config.yaml
model: "model that answers yes/no questions on an image's attributes"
dataset: "made-up road signs on poles"
train_examples: 245000
image_size: 40
crop_scale_min: 1
horizontal_flip: false
translate: 0.12
rotation_deg: 5
questions_per_image: 8
encoder_arch: "vit"
encoder_norm: "layernorm"
encoder_norm_position: "post"
encoder_activation: "gelu"
encoder_mlp_ratio: 6
encoder_head_dim: 32
encoder_fused_qkv: false
encoder_bias: "all"
encoder_qk_norm: false
encoder_parallel_block: false
encoder_dropout: 0.1
encoder_inner_norm: false
encoder_moe: "soft"
encoder_num_experts: 16
encoder_moe_every: 2
encoder_expert_mlp_ratio: 2
encoder_slots_per_expert: 2
encoder_shared_expert: false
encoder_patch_size: [4, 4]
encoder_conv_stem: true
encoder_layers: 6
encoder_width: 256
encoder_positions: "learned"
fusion: "prefix"
fusion_encoder_width: 320
fusion_encoder_layers: 6
fusion_encoder_norm: "rmsnorm"
fusion_encoder_norm_position: "pre"
fusion_encoder_activation: "swiglu"
fusion_encoder_mlp_ratio: 2
fusion_encoder_head_dim: 32
fusion_encoder_fused_qkv: true
fusion_encoder_bias: "none"
fusion_encoder_qk_norm: true
fusion_encoder_layer_scale_init: 0.1
fusion_encoder_parallel_block: false
fusion_encoder_inner_norm: false
fusion_encoder_positions: "rope"
fusion_encoder_connector: "mlp"
residual_init: "scaled_by_depth"
optimizer: "soap"
beta2: 0.95
learning_rate: 0.0019
beta1: 0.95
shampoo_beta: 0.95
eps: 1e-08
precondition_frequency: 25
max_precond_dim: 1024
one_sided: false
adamw_lr_other_params: 0.0018
max_grad_norm: 1.0
max_steps: 11000
batch_size: 192
epochs: 8.6
lr_schedule: "cosine"
final_lr_fraction: 0.05
warmup_steps: 1100
weight_decay: 0.2
adamw_weight_decay_other_params: 0
Rows from block 2 of the image encoder of a small model that answers yes/no questions on an image's attributes, named by matrix and row number. Rows with one number belong to one neuron. Each number is 500 + 40 x the weight over its row's rms, rounded and kept within 0 to 999. All counts start at 0. Numbers have three digits each.
After each neuron's rows are labels from the 100 images, of 14976, where the neuron reaches its highest value: "lies over" is the class under the peak. Only what is clearly more common there than usual is listed. The data: made-up road signs on poles.
# fc1: MLP up (encoder.blocks.2.mlp.fc1.weight, 1536x256), inputs 0-51
# fc2: MLP down (encoder.blocks.2.mlp.fc2.weight, 256x1536, transposed), outputs 0-51

fc1.286:540553500508534485560537558518549515522446497517508443473525510474473470456467530478498429454417455523525519545429497558442514501440508481465454510540453534
fc2.286:495544505532517536503525428447506526499492504534508425578477470535422494499538458546557533423469519454518498509514502496492503533506516462462527483504531548
lies over: rim

fc1.419:449540503544458493428461571557503561456533509497432473485485512427444477456545550513506484540512529514548540571522475514553463442458435500505517570467552457
fc2.419:509550468507516429474447508483523439481549450539504489506490538388582337490498476488496518510504501544526494479530455519495480587464515592562442452480539452
lies over: symbol

fc1.384:438404543523451593446454545552481507454485502558412488516529528513525464489559522484427460470527499474451472450510563572525470515433496506469533507433507599
fc2.384:448496525513527477535512497450499549465508465530486445471518445540490478511472465486479557532543565497412503511504555446509541541520507493435497535388472487
lies over: symbol; face

fc1.85:493512417435552494478549509526511484513499481520480444485488495505410453519475494528496457506525484521449498592513485431497510437489481506469497371532527502
fc2.85:515505480456463486601549446559570527519554554519496473513509558515496472494469554494545491494506534432510534474521558523469590516505530582529508514546474455
lies over: symbol

fc1.401:556427423469501475410437595456428476487535484515460468471488558474510561573406488511531471517438474499475465511436512519464571463508500499510542492543531473
fc2.401:487426509505525467485527514508540542559517457514495432477505608556470535489470496558489476437524569469546505583446499542540500513530500482421438506493426485
lies over: symbol; face

fc1.506:477478521532501539410470505445517476521518478533518462588455514576495511497477474504563465491485519546562565574574480464489473471495528481575497457460483531
fc2.506:475479426646483568394571512499530519526478499518460480521512498524512425501481524462585549479423489416516474532473570488591482547452499455546564514537526526
lies over: symbol

fc1.3:518473480559423434467484497444480599484438469498544556535511485519519471482470518506514431499469552508517507494540519496502447520456556468510442520481429544
fc2.3:424436458415440560493486523460540526483485497446472489523525556477522460511559508516534454478413545510479438491588556501450480565453485505509484486489524506
lies over: rim

fc1.564:543457445510461488431450459436540511522529464465474517491451467504506526530568463485456512457506549511560476475445535530451574504497427493505479497559545434
fc2.564:440465521537465540507492542502486530496536482563511427552429472494583443519449435500515531513516482575533562519407501558491565479540512554499491503421484504
lies over: symbol

fc1.563:525459472519499546374469589524548499415511536528473442480510548531466548531508527555503466518485545550508536487508501507451546464546482477530470458484540471
fc2.563:463472485448529560443489552427564503498473541426511499489461593554487586494451463513451523551471566513567501554461505581497518529503480567468567482543534429
lies over: symbol

fc1.767:469370469454499491495468443458448461566493460513562571528515565462539543451520450530523508492554485564522503500494549473549522484547485484518558468535504541
fc2.767:516585419558539548465584421467540533537522532554574570530473522538403477510486401507583514489420468501493459545546530514460545500463576521532456493533488504
lies over: symbol; face

fc1.561:495485620449439424433412501499527462487509420512482503454494533461558500501474516547465500518501491498476495625527542504499462507534463440578567572458531532
fc2.561:492486526468459502476447431537510545575518514461529454433536448525494480426494500464485471506482474467474484446570556518473592538477464432531426450469484531
lies over: symbol; rim

fc1.359:476421431463487505542491493491474480516434494503548562551564543488553484486597437490557472473446450506512539543504484490493553508494485478481566523521560500
fc2.359:509535455559514499485540461503518519526532572468478568519587518457538491494476464428567477475469378504483432508553447533448535471482513504525496521519455508
lies over: symbol; face

fc1.0:518488480459465545489543550537523513480549524456520443544552580486453519491457599459533444534519480459605505531468551519512514418527535518489454463477460482
fc2.0:538445479467473457480456471459585526452491523474493483553499435483481486518475472482561493555438470543414443518556507431480615548493480554540451482537509478
lies over: backdrop

fc1.483:526451530550516515549530456498467561577470502485456500567534458498524501497508530510578525518557555519557532529488467557473526438550499460474511540564478494
fc2.483:530438454536532525477452443455459564503536557557514512502531407513481441559529436519529574546490481596566502515509497542544571463519567467570482478451467494
lies over: symbol

fc1.8:536452442490417594459529513512521496536475501481483464591499557488515503467537499532554491575568533587484543537472464521536545489482447526472494502543486392
fc2.8:523441458402497551525512495505431541589493492514485531475567471522513476477460487518505480511423464494506468483536634493573522467502550502448504451489513498
lies over: symbol

fc1.215:512501522470543541501535473465535422445505580575579552515441489458447502529567510579512535444405524572485513465515497460471434544527497492552486501469570473
fc2.215:531455464515474535472488480591509479433404489513514500475544539545442506484490534549529538488487490514500469509504523473557475490456467501582501433529554448
lies over: face

fc1.647:544503489513474478548569537602444426504473506482473452457513563525466521503419508478596511473527465428486498501450509461498527459425490468499555568492479434
fc2.647:499499502467484541483527474463476498532552473507460466507510547561416500495446466413592483447501530456491510522558566537470567517510422542484443491500390519
lies over: rim

fc1.734:520544528556480533476442498436537532527479432473536472477536521522518508499498490542497520510493552538530544489529471467442526491498491537439457554559477537
fc2.734:540505438534570561481521522477532477517533553417490462497518445500510457461545493531511525495429531603485524487536527530442494542446508463504450498466558477
lies over: rim

fc1.250:422461483444490506524483525532498488506529577469523512468534483493484496513581430527504574497588436475553498524426415496489476486482462540537555519576514525
fc2.250:550495460484483415517498447458479497454511460442466562546472442490556463470535377429569506471532444602530532547432530524469562535481557492603442505474501507
lies over: symbol

fc1.373:496434498512409471396510515511443462527479466547450526571523514475463518499418570552551440452492502526511449471549520483517501453518476520488531455481514432
fc2.373:480537477474515505554506446495529514534548502502500556471513536553453525446574477585474536535523512502470549494481543463506579570534443563529482469431469501
lies over: symbol

fc1.46:485564537575502500500543492630456529520434499480585531412454598474562484462496574491510535430504478516497478527465439425547443482506522477463504466494502458
fc2.46:467505477550514533516458464492531504483453519514504482462510539410469482510410472513526524531457517529547493427551507540464510526490526541546467487495519468
lies over: rim

fc1.696:510484463518446467494561517507472566461518500541585541472479557557477506459499497476530439549540536527555432421508593513515544468514551445504586448542494491
fc2.696:489508527465530468442529452422516492475476540502509515478474511460479471483364437509518471521496526524501473509450541536488490595583522522538502544478443501
lies over: face; symbol

fc1.604:531501553462457535468473466490439494507482480515543530495438559495533541508521559482482559498424516497464508597479581554475505402557500457484485543478507478
fc2.604:507542500468507466503495423529476488558603472483449451493486453545464492425525513455502480487568447513522516516576517476528598550495453519507435483434495500
lies over: rim

fc1.489:549448476502537525504519540475417462509505519491477514488491451460565512451449497478576597521525490548499498562523448466518534478447505561454530478455535431
fc2.489:517482409494548516493498567523555520491522478470402445454481528519529483484542503475461543429466494535517457504507513454509425530437512471469434483540432440
lies over: face

fc1.724:527478518523512464545478462484547423538523537504538504531513498419515460498450526521494599500422577543510544576487490513512499503539495536507516526490555466
fc2.724:508468520531501496554513485479427524576519472488565520445486506528472482486537500494434525521454519450542496485492510499424566495474506498557447438500549534
lies over: rim

fc1.98:559540497509562546550554566554491453508524505531542466460477437505495484446515551405445530481486519493489541493495487511485452532447494511465499541476470520
fc2.98:500533477556483520470544451467522471482485500551536413580514476545393477513493425506566543508546479509484461493517502484546461527504520486507492441556468459
lies over: rim

fc1.459:471437506517508504505554511478526545535428500470580447439508483526433463544534466495587477531442540506537571600495459545499561471511462539518493491524487501
fc2.459:486529486621463513470494505509514529517534490525469517537457506534567491552480497457566506484508531444507541568507537536471474507470528491553466518496473519
lies over: symbol

fc1.301:500485507574464476498474465496471486499438526430448513476574560473523378454504548542527453555555439488507477496517510513548507495472445503426527537514504496
fc2.301:483426500585461499506554482414503528544471470452573508478492493563468447449407491504551517556472426461436541459555525546556517469508482450473482472504502494
lies over: face

fc1.599:507506540491578576505510500568431561489553503529502520510471541549539553441523537459527526512569543581465503517439466435535491468538411476517487421520512475
fc2.599:489509491486528505498575457495500492543547484503508480483509553452539535484548515542571523476460471544549521465507518449487483490479560485465513508496482462
lies over: face

fc1.360:501548527522531582498470459530565483443478547467497530595469478628443500464483492489564557502511530489534492516468481484453535484486539476458505491507427509
fc2.360:516535528502517454516555489542436502481533562552484518519514491529511466526481569455526571549506512480465473417429518454520464527505551524519489481491491574
lies over: rim

fc1.722:455470420525435494456539527535464610544472498529516532459572475501528432483560462543528541468527550558430435486491433531460492519532516467432524577550528495
fc2.722:566540575483476476466528515480480443588529477506490527563485448502511419453491446419477532531523536580527484494540490503400568588543522500524507549455527509
lies over: rim

fc1.555:531460487526552521466512491465522518545494504460508447579545488489510598437520524529509511552577519572449457504499472546539464488493506459527514497499395496
fc2.555:514502468477480536473554511480524468594534479537519539494499500511527485485505496537534594455398453481491492421534530478501518472510429526446480474523479466
lies over: backdrop

fc1.293:515465515468501398501521473466503526521448433521434471456501501457554484530396510573456527472557439472518529561495525412462566529437444540433522460611541552
fc2.293:447462488527511444527485512426495501476543512448473510421553476492519400482451496548430568415470447530535516502430531509479572494477547517516531530497443467
lies over: face; symbol

fc1.234:551553506541495500492435540530526463511556545503485454552497444484449507566527484509510484449498520501545524546482546514520445504427500490493502507545498495
fc2.234:496475543545527322535373476519471476535512467481489516545502405503533455494478518508498414507594477466430539507497505517574532537468493483472501498547506570
lies over: backdrop

fc1.91:511506440532540510446480554475466446455534546537458458556526488497494460445457473482517484505494531557475503485405526524462543502511428553526509480554524471
fc2.91:486412507542399549497543578436538535576467489450530503444472543526493475500497454549571474445478469489577571577416511543498511474486485485516545539555481496
lies over: symbol

fc1.277:472515470438495506410563533435367511541465427526568492533521509522496532468542477564453498526491460550467585446505490555517446448439502532452446506530517544
fc2.277:528534514514537516563615509482518511443523513435493512441531535569472462481452490481448503486485544464521409510531475533439484490510535538442465452507499455
lies over: symbol

fc1.305:551541445481549450482542430503495567607497382488551424463478475459517478448425504520496453472492480525462529568570535524507473557498522516466518450508541518
fc2.305:535549472510458537500488485487535499488512470497492467473449548513448471472486523578442527468506519478545557512429453535506523439432517539571486436481495504
lies over: face

fc1.225:535482463477480456476504477495530510426505531543485541521548441444468532478579447489503495542496472506564417493601488511485526531470528521481493556521512505
fc2.225:451504529481485569475558538548509481470548535446488475456584535423531476549465441481382564442512546514509420451465431483475497494468541485499543529490501490
lies over: rim

fc1.253:545556519537446553449510515501503446548474479499483454478473462481494542423450450472454578575518545552557470522536491558551456457535406511476564513531470432
fc2.253:450538537456485511515498511564505529566502539509520539509560544637513450430463513468517523489521465565550475564545548517543514498478502418434424498488503480
lies over: symbol

fc1.211:539574498491459477499551473467494515535531511502543460508544573404481535477498460460400550547525436516475475499428559537513593486520466512458481530581502453
fc2.211:466539528500453446473515555582480514472474480524514526449496540600489480390500537502515494515475480480536549499438466459499480463478536483459467472488493522
lies over: face

fc1.232:516519523519567453429486545471535486444524491507520492562481450500546526458438520505436524471440483546462488540551517535534413503547466498499515492532484517
fc2.232:482460543562491499426531475497592490418486489531510491531534468537534531505467408510510484492466432504452528528556556439508561440546430527539499491455489504
lies over: face; symbol

fc1.230:509528422447529485452510423521433513441596593522545446512528433521427509501496428472543459500571554562579473473565516462502490478472472429540460466591569586
fc2.230:525428516461481463513535580478525469550507489519454497501549471466532523438484462502563534497445493490503475480473461495470527586478581541502437533597600526
lies over: symbol; face

fc1.656:507507475520550471529481572503473518541535425507401450494461510479474529505470491490525504499459474513454456520526571457504579504451494568437556452584524561
fc2.656:477439493496439524513497529442499520519529435504461453487476475503465499471500449440456526457479482501475572554404522489557452502440485475524532486480420522
lies over: symbol

fc1.453:487415516488487544458534485474492492563489446563495508521481507546462490540420494472489561470414578553484498574453501460605518509520531517509488528461513404
fc2.453:461555504455447543512474423479513495515551462529486553535487510533490516471532411499471489473596589493532472537496552470459609521546475521502517486455469545
lies over: rim

fc1.331:575478515519503437489496410495539490496479478525410536492535539555545436521565528503484498481485484467484509479546616453462541549481505437490503478490529544
fc2.331:464498493516561511550435439543508528489517433535504560515449464449543514523447554548494498534464569513502510451526616433470494479462504459465517494437550436
lies over: symbol

fc1.117:517497545573495503473535489455471496578546434464527464581474496546486503530517464536546522535446468485545576576541443555545503434512492431507498448489449514
fc2.117:459475526497497553457572541423500507476495537565527450488532462523494504469534501481480503555385470480526531495476508439479479509471526474405522494491481511
lies over: symbol

fc1.534:527422423474496536438504461555467454472551481510514475501484516525474490516477525445471485461539500510458452559499477527527439550429524487501511517512514559
fc2.534:550491445481516548456529490561507526485514516500478453491472581579518498484501530571468462494466510460531546458577508527502478467460528503515484444569495577
lies over: face

fc1.322:548411466503520479519473497481420465558447423455497536478573493436487538539494428510556481458537505540469490543463500560484524537496528487529510445561507422
fc2.322:496516489559467424499503533500524437461529572523426393513485529581533479453542514486539498458528508474493575498494402501462477441459550506475476529455509418
lies over: symbol

fc1.752:482476435470399500412483477428541529546531479527532505579555483548464542496528446539542456506510537516582508467503491528420541438527477522526483467558485475
fc2.752:456507413534488536426507461466563547524489515495457477492476550477392498549523504567547557531463528449558552497421485506515479474518520503531465480600541464
lies over: symbol

fc1.691:519485398534554492496453452559488582519528510502416489478493516482502434457412501477564536453457503474493499535453527505407567458550435517517555478538482530
fc2.691:498448550527486506498491517498548547562524509487512460506520514497560450509461506459556510451491440483490453518464536518538487540554546442510521471466438579
lies over: symbol; face

fc1.565:546556605492509548464540529425508467457509552476539450516519488490560522519532533426456516495488480468490598557484547532492419517491502516527511495508498501
fc2.565:560506474522491578523515486492508491588570553512524496548512488422480523502495544434468414563575528540495500490518500472551528532487475449490487444525510523
lies over: rim

fc1.31:546500555504507559498515509464458386507477450430496489571468504521445515502576542534491541455505602481475494420499492460435491491489474520433445533485471524
fc2.31:551562454473493544534469549448462510448489511520493518429540524460521483443487457477489506466506482540433450545561523522484594537467499440486533530568480458
lies over: rim

fc1.194:543497459459431486485510469443494513503516490479547557533507486433481535492550519491497517471463505492549482512495530581425410522556442503519439533521539567
fc2.194:551507508511495472439506521422434518462466482488525425475494477533498467520491502595523530460473426567454550448430441519506480547458452467521491496429475528
lies over: symbol

fc1.431:525536518557508510529530522558556508582516485489478543482428561450562509422454490533389529553497490526510509495480471522537522465483470521484558519537508458
fc2.431:444488505541470444533467494483541507519464498495535534499522513522445429402486535459451503545533477522472521578506485466532513518465493428460519488490448522
lies over: face

fc1.513:509456458535503547510390539439568456499487508483475483536513458535427506543480464508498501570509569523507517496407540549483525486467464498478464478543522467
fc2.513:540433546586444509539448518517546491456477459522479486502412521447572632503550462512518440446525519554532515491449549530539488469529520462452514503423548436
lies over: symbol

fc1.546:495489445506467502481465454457516515504546509485445505559493552510512452538519502476521520570538510507576552536519474510584470483431439571516565536500516550
fc2.546:489459454500472482532473454412507451558481530531480568575492522479545479454488463510563515498521462506555486514506512484531459438491561515483520516584488452
lies over: symbol

fc1.310:445456525484435515480518490474480502509493461491474537443475505410526443483492550533518479429475498480540478534458525437541542510453472453453499490526412457
fc2.310:496449430522516482459507509445488539477501450489505513522484517395485478498444528518460450440428428471502544470484600545525575623463480517519488452517562441
lies over: face

fc1.314:394481492495499517502498552526561469518560493426503414544516556496516488505512560443542517491450594502535565530493582512471513450541499501461515559493478524
fc2.314:517535506421527521537521466481498470382521494516447506488551578508450534532573487466505508501471438532516470499452522429515526558507510478499520411484414493
lies over: rim

fc1.606:441437515509566537433479545496503462438572508519433419477500546547432458534484473460526450554475509477543493553568538505516471437478499550525544440519476467
fc2.606:411471440485548507433543461470512455503463488526470510433513495471482482540472403588533486508486564510461480527463465565430510522507489453551510542516476530
lies over: symbol

fc1.594:409451555507443486462540497556433581580540515517484507487545495423500524472444509507505495525536552571433543483541460528541436522496450491489542565562554482
fc2.594:542563492468452460515511508450484443515488483515518484533504426471519438488499531417473521465468523529504534486517457517457528607489556522553473436448526452
lies over: symbol

fc1.539:554440508437491510525466460463413452504481500579468478561564466533487521496489448548498501500514558507506500416585529481530500516495458519500509526503540510
fc2.539:525550477465485516552496473530445552518520540545513493419441532494468443466509502445501501544508500502495564470578514428473558601467473533485560516449538462
lies over: rim

fc1.536:410538494522476504493533517597500498505453530447493478553476569470532472496496499479508506442533500480462473495596406559498476445446562489506506471631455520
fc2.536:513484495425542498533492512476497492441543549480516522492504485571506532488493578491439536549453502442467496512482473535502615500484492449523527486470517482
lies over: rim

fc1.466:502516538540551480513495560545462478480491550550492514547460539422536484467515626490470528520551553509559493517493433486503538458438471495568532466510486458
fc2.466:577520535478499462536500479492507528463501518481486573511548516470461502435469444436517503538504411464483499478598547486540497560517467515474507477536514561
lies over: rim

fc1.475:495445625547472526409491563495441529486429473486472509488516489482514488521478530527542480429459565541381537444521467561484457516439516541512476509506436507
fc2.475:492547487483489565497555488447479502514506577477472499499445487485589486471538594487529458487419472530503510507560457532418538540552576525455437481462444481
lies over: rim

fc1.657:497533501514440450485446491511576544479543581532473520487477524525495388512502534454479509534464479454489485555522492511485503484469568532597512475545491541
fc2.657:497487543523443481535511445473484548573519477454488509534466455528542458448496581504464515477497477465530470581502503474483529451494541503482528491451535529
lies over: face

fc1.746:480489580464532474573501460532452438493423559462498505519505529494506529462603503487564485426450486566488578506563489468483438497469479472512540502508597531
fc2.746:483479472580496486416497519476500578542490513547525476532515462517418481502499458510462563476488454472509484548460464495542469514484496527605478526516604548
lies over: symbol

fc1.601:561476445510459524537491434507533486583508501487410533586485530473515412487516484523517582559534491523515489502512430562504529425491498466493548494489521532
fc2.601:448438509462479473500475512472450496535477615517510494494573510532494459489491474521505495510544460519447524530459520523544555452455550491502494475496491442
lies over: symbol

fc1.531:490393466478519508517486467513477493597534438495468468527455522412541440473421487555450547508464493491520534568524495514483463560547436499514499457525564504
fc2.531:496506487481502508452460538477434503543496547469511499478530533498570466497467478544466474494456483427561535466499457538500523473505498535492471497501481558
lies over: symbol

fc1.176:551444511490497564534500406488489600456513490541471594481509569482558447519475520487486558526483495514540498462494430535502499460467478504543540533510500492
fc2.176:509543498500543572490439448488508491477521516548486511460517507497494504562489520515500532513519479575461536514435432545512615471470516464501535543509563454
lies over: face